Weights of a small contrastive audio-text model.
Model: 10.4M parameters, log mel input, encoder arch tdnn, encoder norm batchnorm, encoder activation hardswish, encoder depths [8], encoder widths [384], text encoder width 256, text encoder layers 10, text encoder norm layernorm, text encoder activation gelu.
Training: nadamw at rate 0.001, batches of 256.
Rows from block 5 of the audio encoder, named by matrix and row number. Each number is 500 + 50 x the weight over its row's rms, rounded and kept within 0 to 999. All counts start at 0. Numbers have three digits each. After the name is the row's rms in percent of the matrix's.
# conv: pointwise conv (encoder.blocks.5.conv.weight, 384x384x1), inputs 128-255
conv.134 099:440488599428545466442449488498458524524460525504474455406421345466467512519445564523513570361508536450509492578482520464495526487453521506556518517599385480488505587526474596582478516390498365621525565459525481502463412465430390527480543434414532443515549461524486464459467592456463496565461507474502499491540508407474466440471490473463536606530519469541482480496533565454570589491580
conv.135 098:534494389498402533483555439524501461420356578582446400467461444495532520477479502473524551470540496487457505484497519486483478483457509492392467494311440401507529471470497526470554542518548496362453491530500444501380548477523452470495536559478491473487526504526445537481562454568514500467490526388497454493470498523391433456469513504437496464601469465518475543479579438513536479509476
conv.136 099:489666443494493498532542406424494528463456434472470356529420503375511497478479458488493442470506452481521475468433551511550499545531478535535463519482466443515509525431436459464365419533499459474514452437517546475497402499516558505442543496459341474434455400514520466490479505349521534412459556546519464443461530461513552549459497432521481471442437491524520541470487491504467453450489
conv.137 095:443493582462552514524473456472494507494545475530536465533475527483419503539404521442498488402597594547503516598561509475417575645470520522481424521561467436453520566510520456484498592395461397558501438533436487450593511511415502473451515445527562420589467455537571494416505442458453521426424504547410487410496505411436442381533471469420423430530454516456511471476459505493538514455525
conv.139 104:585502427493520473368456453528460460522494457524471486520522565465472517501500525523459440536494511470498489502540539449435549462576466511444462488397431479505447473500466419471506516487466552504448467479440510555460468529502469444509459448449563569493457503533428446441547459467419437433459440510541418469383467556507587545429505511514450458367463455528410491539434455497446446450488
conv.140 104:480478463481470397585523554460459462474545471552569531470492423534369512537451495428396519544549503439440515528496467392424495471474510370521549560507538432446522404483526470448500494502512458444500412440471459481497565434534529439472426490497451469434532450513463445452470484560346487487504450485517554526469482501461525515471420463437554506532505506517491477491508425479587501497437
conv.141 104:561452452409424372492487440528511400446539470555427440470517441495495425426517553534399520552517528506527432478501476495492514543486426488466458514495451445547513619539496474467527557532519558477431494547517504531566494467428499500604495499462447523433510501502471536448549452517417504524534529487532503476438585531553526510554532518523475485514535488471468461586448470570463541422487
conv.142 102:435459461568534387470479533486537476471514523486507567449568464543496507283582537458454521553472502399519449517427482558441561492469469412500336341494491452407462499537521554562494520487442622575503563467456464516433512530529406470552431509512527504477568525423469488526485530466451518522468545548476517499575537506479506503543486546483502491552517541551557498534438464523541543603410
conv.143 098:445494505497494430359350475510549435507561418478517530435502565480535475495480608531452576542451480492524445489457581602431439408505476461515513490496417456474490405498544447546548519443508574496377554403505498566501526417501495438577403438455468507549549463497467465480501524447399454497544490500484443599463415549452531527493548606503510569488510515531472488440486523592503563491451
conv.144 101:468354492445497488510501453648528483510455512644469483540513495501426486469473513536531546497556578459500484484499502510474472506542491540505486448468539397528451521457541472529477608508486533501457481562384510516587619522481535452536550560483552449551490473576458508507493489514342523543429494470537495499520491544413459501479534491498469563515494496559496496528502475478498521492575
conv.145 101:514444547530504467480446485360469471517483527538626455502530471451496581480540553434517565427512432488505456458471496454465544397487596538453496445554429454525501522403574510586462567429552498480557603456500521448590524475484523504558498520527437444516541616554436485438475536495485348562426484597461511475405447497417474558549476497492498523538490613537411458478511492504553537476445
conv.146 099:541455408472480529496373524458455485537596407504458524536443436446496524501512464483488517514465534491506491546459542462522539441446546541572545578508579429536505544494523510553395502512510466469506510525461391483452421438430397486511490458499412541451518581527496503519510483520540395386516464443492493408470530543472522492554458467515398497504497516523529463599429525524541441516532
conv.147 099:454506526511511565466541422610504490528431401568398493531388494452440484420504478520556498379501486517484444492539565470494456449644526491562510455485459537488477489534456490447481487463440487490495489388523515537420526494479499465536521496555522522455458506557497486473451507482421532498502509536567455522488439531482435514480516526461460507491396500464445595483513485461433461499527
conv.148 104:490438562517488494469502458519462523515418503487559551526448543535443515552434546538524523505518617517522476525439501498517437553524505426536521503506473453476495496537502485496553491471524460462451481519507553485548483566472566489504480525511555489565461497525531501539514576489366448552478489542553517474525526517550499488499521498571538552432467528491493509505456496520520502475567
conv.149 098:507453537514543435466461489509468484532476407553526507542540367430442453446527473504463531463450573470487515529521503487545541517600566497472525462427446462432396521484450432518457515512495443578432550458486502551438510483434471518547522408508503447436498483563497462444430575492428504489485512489604553425465464386469444466541297442379606524502556501537526484536517454516530475504496
conv.150 099:460438433432455435444457472486490398466505530457482454399523560537467487478535525474454486505495419348451397477550526533434497462517418483427420478501431488476420574543475468459455500527508520465481482511452533519592450435479538470518514493371474538507439468507493554477546485567310516425487519532462551603516556562340549487541499524510557477538456473532526558526481428472456502525487
conv.152 099:473494505405575449548503453508483542527544380498438487572373462450434507523479554520499531461496497547448497451494486483468500497557577512548533516583503467474484587497469401416485522481486449561537453514504482458597495466316505404525549448527440504514462489575482565439442536464505472428535451485551495525499579469484479468561459510506448504496456460513518442480517473483488519396534
conv.153 104:468471585467521479559548494537481438471458485526500566539544496473324453572445484429484576547489514495511471438502344341521477588513480420478501448493494431468505430487535474441552522491519444473412535460510484523530554470485592463468511441462556486505498408550534429481431477545408469581407502488587476495488509485494468500476437518424461523456448549486510464433548464554495470426513
conv.154 096:389552640482501479549470478462532457445480451499481583455491374505425517624433522546492575507511540504552507530546474429518550616472531530490578540546402459522533471563463485518523487456514396495488479500519487476486434544540517467438489505499536425442489411532558437411476472435436362466516449486615514389404446472437395455509536484426518522509504501502452458437459553545552505427551
conv.155 098:477512391507496490452432465427508486472436479514500392473448521476515465515573471479480486481475419443508486534405527469462534477538521517487480423451497463514396459471491506400494561500534471504446496466459573498559522554485491432532492519477422540510436596559480481473521433443484391434458449544475463465464514498439552553470550440511411478426488518519461469471508464376387451523476
conv.156 106:512501580433458536487450515469487503568519486536475577509498417433483468612448527556563623475494570515528505478468538481546506504524487569496520519487507532494503553480493473544478506516522374437602582582495499479478431499513532508543503526538475481501416531587491471458585599496525398534575462450534444554510488445503470434539510548540506553426418422471396521503534511512488522283552
conv.157 097:499509439504487487459505488529480421483467539457504446429480465522457525504504578490502510478494488493504474572544415449384548445492424551509453544512433533561485501566507531478461504479531509487513471484502518426433437496549452436474524523465546450514534493471495385488540516557425554501454476472465477513386510439513471407371609413488481502536520479478440474552554489452540510514503
conv.158 098:443427438566510487497473487497460483490522555456587520333461488573514509492535450456442501512489461269452503525353438504471440543464471394462515417494564471500350554507472543477509469483515469511525511531430522451559542517514456458552504528309459518544454463461527552531502480484523536471495501484521559528496558503446444518554517464489498515454508563389483521432524573438466435492493
conv.159 099:445551558458546419577509485475500507440463542393449441455499476438443531535404583453443525414509393395478467504474524455533525564488481435427477550477432431425491496469492517482520572403483415515532518484561511482537512459468489529463549396379451434608569530490403502431489523508430512514466575544427591516600515429488463475427455536489497507483439451572508259489546424531470537483463
conv.160 103:541509424558509537538448482487449496524504430526531489502421445494513527459495539506477509530508442524513485527429542463516509494411497535504534540408517431517521482443435514506185509489519395496525502484433530514445467509533497529473468499521432480450489521539516506482506537433558494366505352485468460417468529497462467457513552524522523489501538499482549521473544491528405502518487
conv.161 098:452400439502435492492491491492379494444474530458526491519517452507444469379576597468475497498395426479418519471418532489433516452427516533492465474466504400479478588457428475463425542522518422483453487475474514503635484504483434443522522537442364524500425452469453549454497547469491496397453493510472594495481585501461459506551532393486460511529507480502500560488516420420432484476412
conv.162 098:551486565427511522531503469461459507623492468546499661419528348454511513628487550558487595489455477494523506514501511444537471542562518525433513522438466513526523507526430511563472511493500455451489558530530515538413419531537499491507512481456514479503523527628529428455567532552580395575489479469524468505466435483487524398501503505506522558558479419399535485546514538478496541507573
conv.163 094:467507487544513488537542440504451505522455466578575453534418458468547468411580518515484485419518449557432567472496532525511483464498496518473510455473422428541533499464433499510525525502546477464471497494551361529416488434538491483490515475579499514433441617553510494538510505423524538532464467502512432443502520534475439496524430400463530483552471473434567605488620474471464464590471
conv.164 101:491471464408463455463521525498471460543501553527558586459540459470459529500520551512512594526368554503496482432518529506422510472504498551485505554516490493504533532515458416429544453557562433476471448514557471490605409469543474395599510560477452484413474507542481563423515463531471439489471518495567553503539562404460515483531531509563424503554519441480472469466384480454469511394476
conv.165 099:538469479469530496384493541460394492558494542485562535488536477488409441497576507459457528514487430546463465459530523453421501370540483461498432494504431503507492499485506460509505516531452495530541560448518468550500463472540497406587473417556522536437525688520235482435609493483414410534463436538434579427489477505492518471495454530507522481465495516403452543526481459479496473484429
conv.166 101:499389475449480439487474451603528436517489550593490479494565479456451461455499528490461620547550522494478469496521474529445479476529459493477462483501513389541495515472598483507476631505520550560395533524390446567589690486492478471560538525466532435535507471543423423444513482535395566549439483498541511517499504543364461478518498530489494569522552537490498549506584486528530582529509
conv.167 098:424473478580450431563521537482434501587506502515528630500493531483514454452540506524511550485467536413518443461359528503466505444460531464453511299526497471544280520519455533519480520477549533487498538543436477529521519426468471486513504550481429465520489519449503533518410514499528470491501498456495521514538518531539431480575533524535544530414479472525531554498583526523521486568466
conv.168 111:497468486494482501420457412505430460440436465487471468532425536450515522489552495499572434557540482503500478540482483462496505419554496508436493456399535455513509488493504517559461580584520466518439526535392473527465514537441516519530508533528424480567495491479480472492462523495337529518400455519483499441419455461502488511494568344455429517425365425501472476508492492543458404508487
conv.169 103:462537597495539537497548463518629505497506383547472504524483533441414503561503431468502569531510505517538462522510424357519448642552514484520487437464493474517526500480496557449496413478465485436485475484519455491511431576522606522438502514496512438441460343614587467488393439524383434482423489488546485516489494455467537468469504608499506493415533546432391498449469511531478477432563
conv.170 098:507443464387398491325444531504470451510562492468517517430529553490512423478614571514432462577542464396489461500547521494502496473488473480442422501481470463457387537567528448480593515594500574508444531509467507549539480549448531439527535480448476565472509494464436573446563456528448498506571504439431525524492563583402535504518521575488419515562512491454491483558430507522499552424426
conv.171 094:521556538396518528367476427487536446469360480482532490451470463445572508574573546455572527482438398526425515558567524471472412406540444469434502546542311536469541517448470489465535473573529470484519513466580453475523465485512453455489434492537422466501551478501516481522492505501482530573434413430444529587529519498425480408470571561453464565604499503341472504495589488448521579559433
conv.172 106:495471540463505471367468412524525449523458448505536472484480546505540536548484578521514506490492564525504420461483574555416434476524483464515548508481443466507503502499473397485506492471518518479364490472517490527567512502449457462543430460491528497559463491519477544495507569473405490512501443519474457565499508537527537534505564549548530562486456509510476494479383479515463534466535
conv.173 106:527436439486519497488399465556501462479534423580547448467453457440485491452510565523524565512478481503551506477445533511498499525444478556529499471379479401523523535401519477515250556474552429522522503517381484539525559499512493507545533519483450469495439456546495412507476534442428495448432298473453436424490480457519426505504547557514472520524538501499518461484578525514450547526557
conv.174 101:475478523477484459468512512468465498557487504542490582550478341534421470527460533544446569446435625498451451608466467429406531511469532454467485472521517517420442616456487533519504533525497395516503589495479537484563459489517555435548510519486521434474473533548491467459520519496437444537461523471541566491467473360490472457495565420452515566471464498531459430438539483464542483445528
conv.175 102:341476581544457442487530529556376503418447493584459403517472621491439557426533479531478484551558517460596494487508465519464524568498530475559458450437430470569479422422475485442425476416419553489432421492478520551470486417475522452455420519517552573461445541489440482464532484451458505336411438553454474437437524577509375515484448518490467440492509528534451528493455456463464510471519
conv.176 108:517505528520469551480539462396438483508523460532416498538293498520505547565496623558516539473497566429510479525532571524479512489534521509545540573555514520558500537521487514484487443501545493456533499497537479475514450562501476483471511561448526532388532551527523534522543538547494412483533479459492509487519567553524545409410576544575548478544548512545488536513426520476568583503527
conv.177 096:542435541487503471540552546467485500513511488479474504348531484478462517538486404421422585573555539473449543616451518433508439452543562472485488543420620516460559469488566518596546530467479506460474533485471478553501571560507566532516521467494464487498517515534530421483490524567476458551490493598453538395445458520430548568541281504471489510511484469354435439484415523488590559456473
conv.178 105:420489510443494464470492409525558434495498461499462547487476464453432495535389565406496495467526468527449512514483453365315478541552472493453483490477494498460512496480507392440459547463487460454481473510466495478520528467475497430541496351516470437541492454549546480444445457480382501464435462485488496491447441465457450507468515462359426446572398527396473482425562468467522427502472
conv.179 099:534507587520489522523535469433492482584537461560464580525339450447505560554460566531540519480507543449535458494464555427488519497490572495510541586569581421592483521481595511533437556441555488537529499500478356399581509491410525551496546592446429469592512472523539517471446522507544413448466495596490403513506520453466497528480539504579530489488517579508475483491439470565599576466554
conv.180 097:498498458521385515530427426441446479517457507477518522503471486503525532547467547499557440426485450468562416557468511457524545510424527572499532509394534493499493476430377502499308448422535470412551452486493534487478441528515358489389520565462436520454461481532493510486515529410553479367483427460450483411449463529545479508507591437526487470511481445499472553610482508438486484499509
conv.181 097:449487460536549511537461480476642463479443465566532448481501459501495482477543439422445453462512449508474531491457509437516538566506527490492474408476501418455480450472490510564466489507455520493417452545371485507456468567506516484501460573550517426445418393591518499479452396551422447415432504485520438353466422472392535510549499494470488414470589533506407458463419506473500470457586
conv.182 093:463526524384508475398463499517512511540461518474507490392513419510484582580489480495483527427437383508467549524521561511482386382501483471536514632583437539470586475503478517576534516539492506520544541422551518467517479436493477491505507503509471384481524458525532426438516476472480522598497466404510447521541506448427513446472492546498467597581521464336463350482515476508502548481484
conv.183 095:568479381468458489433433477500491458447513405550532438468471507477506431464541453513490519480485448520461516496468509475487543470500523559472467420394532391523413522465439448468514563496563511548399463515451437498513509510432423493543530502477501519483466503550495462510496442479475464424496402444515417479498491516398521464521490447494380494467498438473517398540541476469387454574509
conv.184 104:513544489442529396448463417458437482442448502456423408566490476558455457444472599533405538471462550514502419467466458546448509533460393490505409477476573468475488563480514451441483539498489563533394449534525550503460452465433426493585445491488547524517507479486451583493545491438358480496447526535525525417500504490463512490471514516508519493572584517512478382544413517518522575496514
conv.185 108:542518416575541531536434474481489486517543385476546489513457471478437517452476574539500517546478451553568504516421506506509568513457486631475535565401539433484530503450485477523274540510508442541532503480392510516474480554557532503543500450526438523484447495512509452482525579334461527338494363491472471403480493488533520500495541537536521501462557459541552513518529534543453522495524
conv.186 106:455490496469496393517519554516497425426512534531572426530612538434492501483519489417381531462538462431495526419483437514438539485519471435416476470492515475475489456446512425488482504448492542450443515502521481499486552399511475492469435407413461506540537419470382490464485430505369557549431521495499463543433465531477472500509428513452380481505505499539496489542551508525509479480438
conv.187 095:534484549467430452519461521494523373453522544556569575510610623460496528496486507421491542449497487483492559499561494456455502514435473511461444507664417451527518534410456408507519531458457510473497538510470469462630512344641550432433451488453482557548501445531459502488535512489391547504458466520366509523474428625480453498532601516432366451568493543511493519579485616494457438495449
conv.188 110:534495420554531544539456447513465469540451383552532476495437467485499521448534569534486470574533456510481507533458580467538529486466489532493516530475497443560515504490441504554251533549555442579520525486476549511425426503568520500463489497509445509449464518532532489508489534432541520369487366512474495469477549507486495482502570559518596484514544499506545514507558503504456505541529
conv.189 094:473548501540557484478528537463476423519476586488563548507590408553449502574479514503435560490537601502518455596476440473488586572437480475473492519516478519441486564513452496550410405425505485488518552489501511445507388531554495443447551471497565474354554524515500460508608421439413428541526525432542537488528445464556468492531485540449495464585581565513537524524507558507556498533510
conv.190 103:479501521404506447454509460488489537492475459500460502490471439448398445450508585527493537436553516513376491506443521483407516602465462531509390480468560484525527576484508452523506481501492446544480491537539488409499461515456486427531471426458515492516505503539486566473471505433391532488444524466391502432477525485509541424383540518500538472554493485495494434469463505554568556463533
conv.191 094:539445461483459503544530468555431450475369452537391540545422505463370411463528499407462517486403521579445462536622403425501497482478490466496441444542518539460476464533476492441433489566492467490385510470531502458413451461468488479480515525564573493491522469471503553498449446514401551546427483508434491499529553407435489433398531518444424433570415490442504467538539466497499512580464
conv.192 096:384428491468514439446489465499459463459454524499501444357490449483457445472541572496434581500498482411412484460400500488503489540463447513448466461484400443507390504444461406396582537517524465544488471472442484480564519454549493409505469472445507501539488566560433450437509505442529490406458477481488437529523502518434400458485515515474518506494505542422500490379511467487518513456497
conv.193 099:518494461562534485536447485404488500549543508503542550479448489495503510570488472512469469478563470535561412469438494450517519546460545545469542536386454490470511461448294474464320449434524428440543444490510511455412400509556427457388502546520476504407466542529502494495544456443496482412564444439482502465532466536544552527505523468544472438469510479470551527561471469481435447516497
conv.196 097:502481499425476476470559505590421366392473493542477399557508548502512427420514554480483518549416483533441545511567478511402452489550418458496424410483575490478521484458443407328526516492526510480418383457565476520546536474508528442546496510547487497519487479485509537499471503484474586540456437520356460548517520474494468488470524523496471485532466460475483436467528479454362508524448
conv.197 104:477462605437569472505460428524461519566524446532392479553378451475504536487422522511504469323593501473514416489503515446490516511555529509581505525605515518475471522520513465528410578416445433581482494513523515479503507483225471495484522491509504432565541511557472519428417546480534477528522516554522487478533501366493455503491441529522516526489426556541492493501525431509489579446572
conv.198 094:550480453581523579537445449444459444499539551394512438557468487496488504488538599492512439460495480560540477605472481490452558510433478618444476530460575497520496492543441467523334483476495478492494513507450573486413346569520450454435543464549513554481486591484490573503556550424491532405533448457426549380400525533516510491508586485512504461494533425525499531560534575432507520502491
conv.199 097:435482535499583472478460565509514462499583536517454525229520424466395458533484479522464562534472470245450470537393525491454494506512453514460480409514536465455447516505584560581528523494498539526501606564396400547557579462528523478540509441423504495514505550494509432508554524532436502522471442488477517501506471577357485553490467447474489547454477506405561510528492596486529501472497
conv.200 091:409481482481455547508437509473475452446436508607424436585517419577498470398452586528495500393506580470529525460548493513472562529448489467493425492510606502465389494368485489420485508517506501517479515572541541506474448504456444445526466548500573496432539484511440597468528429519479393426425565433541544482474518479491407443416511554490547484552526499579444515418552478532502545510538
conv.201 097:454469482556411397538505553450473407416484609462559503524656563484500496482557494407456534493474346374466553487500493460396556433429473504435461524555498418474404502399430460502448490443486482513475497480542448471504488381514445505482456477345454523491528411462433520447488508544439558513437511470395546499529514543439458471499482449489328471504510474579535448601503505502407446471434
conv.202 110:527466521502551475455472380510472450471518464478382458445436464559504505497442577473386493509528507472462419499518457466454425499476453387490486521486453427388531482460522452487571536499507533486499489505452490534478547465484477446503409481484538476504484475537491473487535452529376466478432449510492476514539496466458456432462485499439519530534441540455472409431485473525485542550434
conv.203 102:407556439571455484441532462516510507223478520470525194459487555460478525438545488434525421511444464497478406513507469575475535471441487462556422409521453510474487510503453513461458419481485546526495460476470555494526441556486510503477538498500450536476443421390486458554417475449515530426516566507468516531517509528522512565539422470467540406590443506506500461491518515447525510575506
conv.205 099:488434541416548534524520423533491477466321515536468495507482483462440504477499532428488551485458469528476503494552457375553374533522520370552496436508486500441510405416506504424529472452453467503392466368532504465496512534483551513498437552527523495507485492538468462508415479507426446546444529509529495539543536442478449425389457642506495493546484569428480484452499481540492566532496
conv.206 100:447579525546584540502515517405536451448495529438500355468508518423482524482530544436540467568515382484553409488496512520508535484606478533417405432422522461475534426500489473534572490520539543381522582432459472509489529519543523477527565404532436481503598580492514496505489472512444526532462510593417470478476547464500466544483482533509462485495470451496456461438488501560415517462395
conv.207 106:430485467457524459410447425540523410444466448505453425512450506426439503433454582475510584448451453486501412510422567525427494505585500527518478424418456414413478520464555403431494529474472526460411499434422505497564557492479499418577503411403482501536528467534474457396450511449454464478497519483561505564445484520413467551496529584475422530474481531524442416423452467519475576360462
conv.210 096:448546662415546513593534451539445543440509417531477519442468445515421560626424525543457557531545492516566563458619490484512435575490501511545593568576441462487596330479449497504522511485449457438424474472555481525493497482512561527393500492550521431482546483496511462388507481480393392489496481493566514479523448468392408444404495548451499509556526471387445504492416538576464563433495
conv.211 096:497502571544571519530469488541469520563514422584456515571363388487478488545408497544532521466552624493489506544552514447512523589497544421565501488578532491437461555488486510555498506520499369513510574529515413504490461488372505456474497516541575422516454534562503534533509527492511473496473454449567462460525505342446473457548431465463503515499449506538560436450550533457584539492605
conv.212 101:547508502531496486506576442544512511514509508456454534488452365546464494474461553465490529411407481468472469441471529535440525504484501417415518463376491525376492480579503538524522497404408517341533584419527533459505514489497520449481568370500552497490566498562439440495488574520499513574470566487579593578552487529498458554493474525481539583509493576500458498450557446491533509513400
conv.213 098:597448468541529492518466525541536497544488456443446506467516553527517515486489402470477474523493519537453455516490511503474402413532471455506474535524430500543510448476477438542510545534513487509468532478480510504520466455502493459431517475468489533506427506471503514549487517478467398524480570532651553544532449485507519630535535493530512548499456494398497509451518415449454422566556
conv.216 100:482451447445435472451509472550536494491490500439541463450554569492457483459507432397425449493477476554512505430479519510507391513512455514546476494495438550481540463562489485501580403470445562488466459445500642511501506491536524459516452440522522427475485446474472473434473475431377624500555480338457273438496444389539480431536483541476434519561469448360468457571541505549429486511466
conv.217 102:504556388500459594470556438519534518435412563518404454485410478500434490529516526499507552588530523545438565518522562501473491503484498497384521509283503462474557478497510476500593484511426495344477516471518424423428557581540495435475528458574521521492523569501489534488590524515464483516484513440500399500449482551458430447465526512467482452597460487465480504393574502536587520493454
conv.218 096:491442476435497507453525502591404435557457490568384550560457500503504344463552477493493510483389511555462501462608373446442540425539490496499418475535489637469487430515545505415426514539454471547449476563493518540409469467524465479612520572555542498466431555539432538518495427483467496520404475534497470480489513465495418457386517446478528441551427478490517545498555468465496526561487
conv.219 098:566580504518514461523573456541502532460515501497462460508448422423470489474509504447503541442494491568529470475512520483535480594513533572446512449368437363484538520559467448411581469509483488471422463474532361508457509422538517491429546446546548503545428511580503452501488486508570529430528534425533456413526551472417500481514410493463462469485505489430537471520510446537464470520466
conv.220 100:531554578555479524521558442479499457563508490447526488518505542387547480536480480470485462477520540512510491542484455513544568544557569490496497516514455538577521559495450418518640445470448549428584529480559516448494409461491514440449538450524502573519542553598473428522513463557643552570521587531472503485446511558572593578491442457448477476500519532480482577538502530510541423469451
conv.221 110:476432541518544428481442499506531531498502470473483443505544341462405453478494499450395498501464501485471510526503463441496526491522516527503461478484532510356492494556574478539561502505542512514478519452526554599487517584422483521540393367504488459484498455496433534484437497557461501519498546557525547495436483428478479517475109491371571520511527534506481524480529402491572497507436
conv.222 098:523467529496445404527479517472530422446549579533546499522626639423518491535524452429462494511510456484505550467509475498449481478419472502523411550570507461531549410458457456551516543387515553404511519515506493479535517358570511512449431503525463536528516457475468484482500435513515553526474503534337503474502494536531500513502561481520248464538499502542505392578451571522413464502434
conv.223 106:471496461501298426467494496508558504569528454520553512494438466522389518525465494527428543543513554519429407544455470417417509487366522469525530506570522475489485511543629517529545484514521507503466514443440400491577468390478593466506478476514512464413462490515497429482487542521387503493489446482515470436420442532467505518492504489376463542521467571481450413493482519573711517500475
conv.224 099:464487569538548518550456492559470527602540464529482480540470411487498513535431466543539468374616541475536469506469560470470509518575534533588552493536511514478489500537449474542435548350412407555572483484453467497492539522398415524489538433514533457502420511564484503520532548469520442429461428539564487461573495433542489508520451452466526509484433532532482558498487510386444539498602
conv.225 099:474419484563496500480467448559518464482497499488548473542523544419495524455516631394425514392483497476509521461495492463487532525554499528472478534494338567525491462530461469521481462481499501399468497566521573522446507500495455437498474537462539425521510466535532490453503500490396601541491458342439317556473446387525448420401496509447410571590492498523472446560559486504544515491476
conv.226 099:481501521541511452507423480481506458558499521467422525516560465428447463437512519494431491495492447527526450483441516503496529540447529491475384506401533458458521514423468446463475600508480518447463458487455536542537470539463474498528470451510438553516468430488458504488491418435446398439460587631418540380528506506529493550448473538501490427529510501492517544531422415509465538528490
conv.227 098:540497492334421460549575462531470473504474519545414535500497457522459453516458565445415557533539412532440566512569515412442458509475463438562489539487571484502543418502516506443503529505422410439434463491584421473467490450498551492526507504513498503453550498548480464480506438550429473567468444425467542439480514522466522451266537543476512482579506512413478491560470512477541588556459
conv.228 102:533523517532439509505481443483491463355452486471486359449438487542480511504448526466358494446501488460523536525596532473483545547351521521486488540453501452405511404538484499503531485404392526429469501508552511492468476516473482502415425492490568524490512459505404466444526505522471482486507425526488533495486485522444483456447449563474486495427537502527411436520385494504469502420527
conv.229 099:456521552492423495465481411503493470523432424543548456486431491467455540432405443496548565479501524450520450492469556537455519473488484513555464537501494515575509537447453447483520495491506465431519482424504553498483503459505449441578500514498489504399499499537483391473486527421395527419512515527476468435464349549520416502497518506461483518482472483541397601451462469495505515447464
conv.230 105:501469513498475483470505486511485470525427460591455512559500518485470513493556518470446499455406487476473512436570478421450505412598522387491442500508402584431466433469447532419477488525467479468480464550571564523347444435511468489503507530474576518449475490580481552503503418543359509535380489415503492549495529460472489421388458472497538481582438469523471478527578459402490509553526
conv.231 092:525425405432372533394482485572450444480506481448509477252466498426478469482585525534491494519494427392448523533592517497479474465456496503486449444479478470511416473620526443506468496514563495502381526473424477499488493533456463413502591529482446520486451437485509480429555436576480532454513472466441449527487541543354518454508537545468384504532459477434495487543529540538529515501471
conv.232 098:460549459451467517467440536444489500467462585474491486485535513508522527501523449462519428419536377488516496518498436469537568451410466557488478494383481524498489437449273529499374494475492567510499525535538502500293473493520342515364545501511482470489543526465459535480512462423470509540515529472430519455508488564508485512495469461497516428520506445523510536550534499506348500516453
conv.233 103:560516436429529490440431484513583432506487515507459479446505439503484493537462490453433525485546464505441518554536506395418499494525444459515473523485488512500507479491520462519529571519466482474464492533487469505492505525509487460537472466469526498473471510585486463439556468530397449498440477446559422495447437503496589477437497527485458530402476501506314423495475436504503510436535
conv.234 104:492474480513261461480499546473464459504466487502561559508476536496466563442474479527505509463514518521430517519477517472502517444395513517534508606510504471512457490525535488479520530457488447487502474481539544455543455443454536470534515557502483465478499454497508511325468520463426480466542485481543527455522482480430502502519454528506532492527537563471384485514495441557532510450388
conv.235 097:425430546505434484492427476560528390502435466597513490514471440510417501484365468460549598508541569446543458498536501514434539522447502541556451498501505509569442516433462457470461500480549433454481489530469595523458474496509423418571484583448546466412451472557463407430490457511391455426482456525507452424446391420464366491478477521468474508514524429573409528461451451470475549452514
conv.236 098:566529489555543489482502503580434506501440458473520493508498506499476479516458485535469485505454577518554458446500450505431520461571484493471547498469419474546504429508506478513506571513553439532447500426504451475458564440454465565401550483454523548533433516455497457549498482436465422545427536456703527521398521481563451640504515464531496594427462558486431329501531437418479411512578
conv.237 096:499484474429495440537598497551382462485514519499382439316400457496394491458470503487512531398456360367506400500476562509486474571470398478543451483470481479547491526606502468543499552484497441545394586480455475495499515433460565459519648524396409458473448489519353385444474547564383624382476542457519524495523499451456493501518522462424505501448464490516504498514532478486509479478521
conv.238 095:479368505488480567523493505573334404476477535530496553515536292554432473514530569453517551494467489439465477427503507453413495469487510442480467499517389507485469506523492473522413477479577384486451571474453494546551419512536478428556503578452515472420447478548476495480555463598537438462437460443518553451512523432478451426536575437493462545562462481534498465493519484412518515512550
conv.239 102:482481481613496521515455499503526437501548481480466507535509357530444475595443514529522559551476583524556499540486467452481571606402479540523510515499556466409483530562533455471522453521520510393537427550403465533523486528499439454490439421547500556503472540511454573528587464535505430354557467470556519471476573524487500482544464510476405497508483526552557450530509594469619483545517
conv.240 105:490455560478425407461451456527496430454505519597568460534568479492517531474534575475437547430463493417544508508473466467434539523548493474495533518540434512579477534452453484483490467448477556431486500516521511486442494406546470439506387481413544476473509502549468542402522518512433523510436450358524493554340452520494415421499528463481367537556501488564412460578560494521488465472462
conv.241 098:495445585507555453536484530473499485512502534512501486518602490492445486522546536445415522505531466450529514504553505472541563524536577523373451515380486475454484492468436485516421558517544518440463501515516515576446507576458421545477528476465529470515547531496463470441533461525484415578460562592406564435529531493513506498483378551538484457484585444535543536550468467532434532491502
conv.242 098:504544519460509442473478491472513523442558511415529456395512488496454480469552502436413488423367425464461552548491536508475453452477526424508462496504422443429525512440461475586545448479492554538525610504535485489509460473538535487501400496492443512470478506442471477444496538507483527521516485371482645543448493558392516418577451488488462488546515444426492426427483513425475518495434
conv.243 097:522480599469442494500509524509469454523547533543609654542590551468530568563402450491493627528527601558510550536531469436510530562467489569449527543483433444591532539460487473410561505504437494390509490518541463518516469380570536459476520502507524435494460520616510525420503430497544506497537479451505480470471431520477430424558484564448486456582516549485511513557533540583511478463452
conv.244 106:498492505416541499496530541464489491512480551486469499450518421481489489502484518466490545459463417392525457460383490459455515510565483527479475431497487494536481516413515546485497541484467451422499558499452488493541546520512594474598510449427465437536539609518409445420556549467406472542435510502513515499425510461522538524503536495543496530365488496549320515515474483463448489333485
conv.245 104:453488462444425428396498499549610412509559502526482493434498402461503464469473511498451517455493476470448469549375521466433441480485484485547467483411466475563487560451501434493618538476438538363521499491451478512462515437498516382590409441423488450494513515570537453404493485436466523424508482449472502459446409534511506450503490480463447468547454498442395500493490461597558482428476
conv.247 098:392461469421454483433457583488504448480546473468526517439523609484434502512443500482604635633482587467538514490455498517493460510494493531500471512469503484560531411478548408484554445486560516469447458418534470556472511500572481421550494564471509559462518447500549390470459448496453465516509485545462484454448446564506450564460486554517475490521560415566475425480400492497543553405454
conv.248 102:501463394548456510516416424498407504481472432543497475470438435469500450434502595534495481498469449492506489491445532482514521524405518540496523506420475407492473485434449500512185494485512412560508487473480520483486454534522481506507521530466444507393480470480508422467487537437503446410457397496431443438454509489490436484463532528487550489555521510479518501512540529514467538528516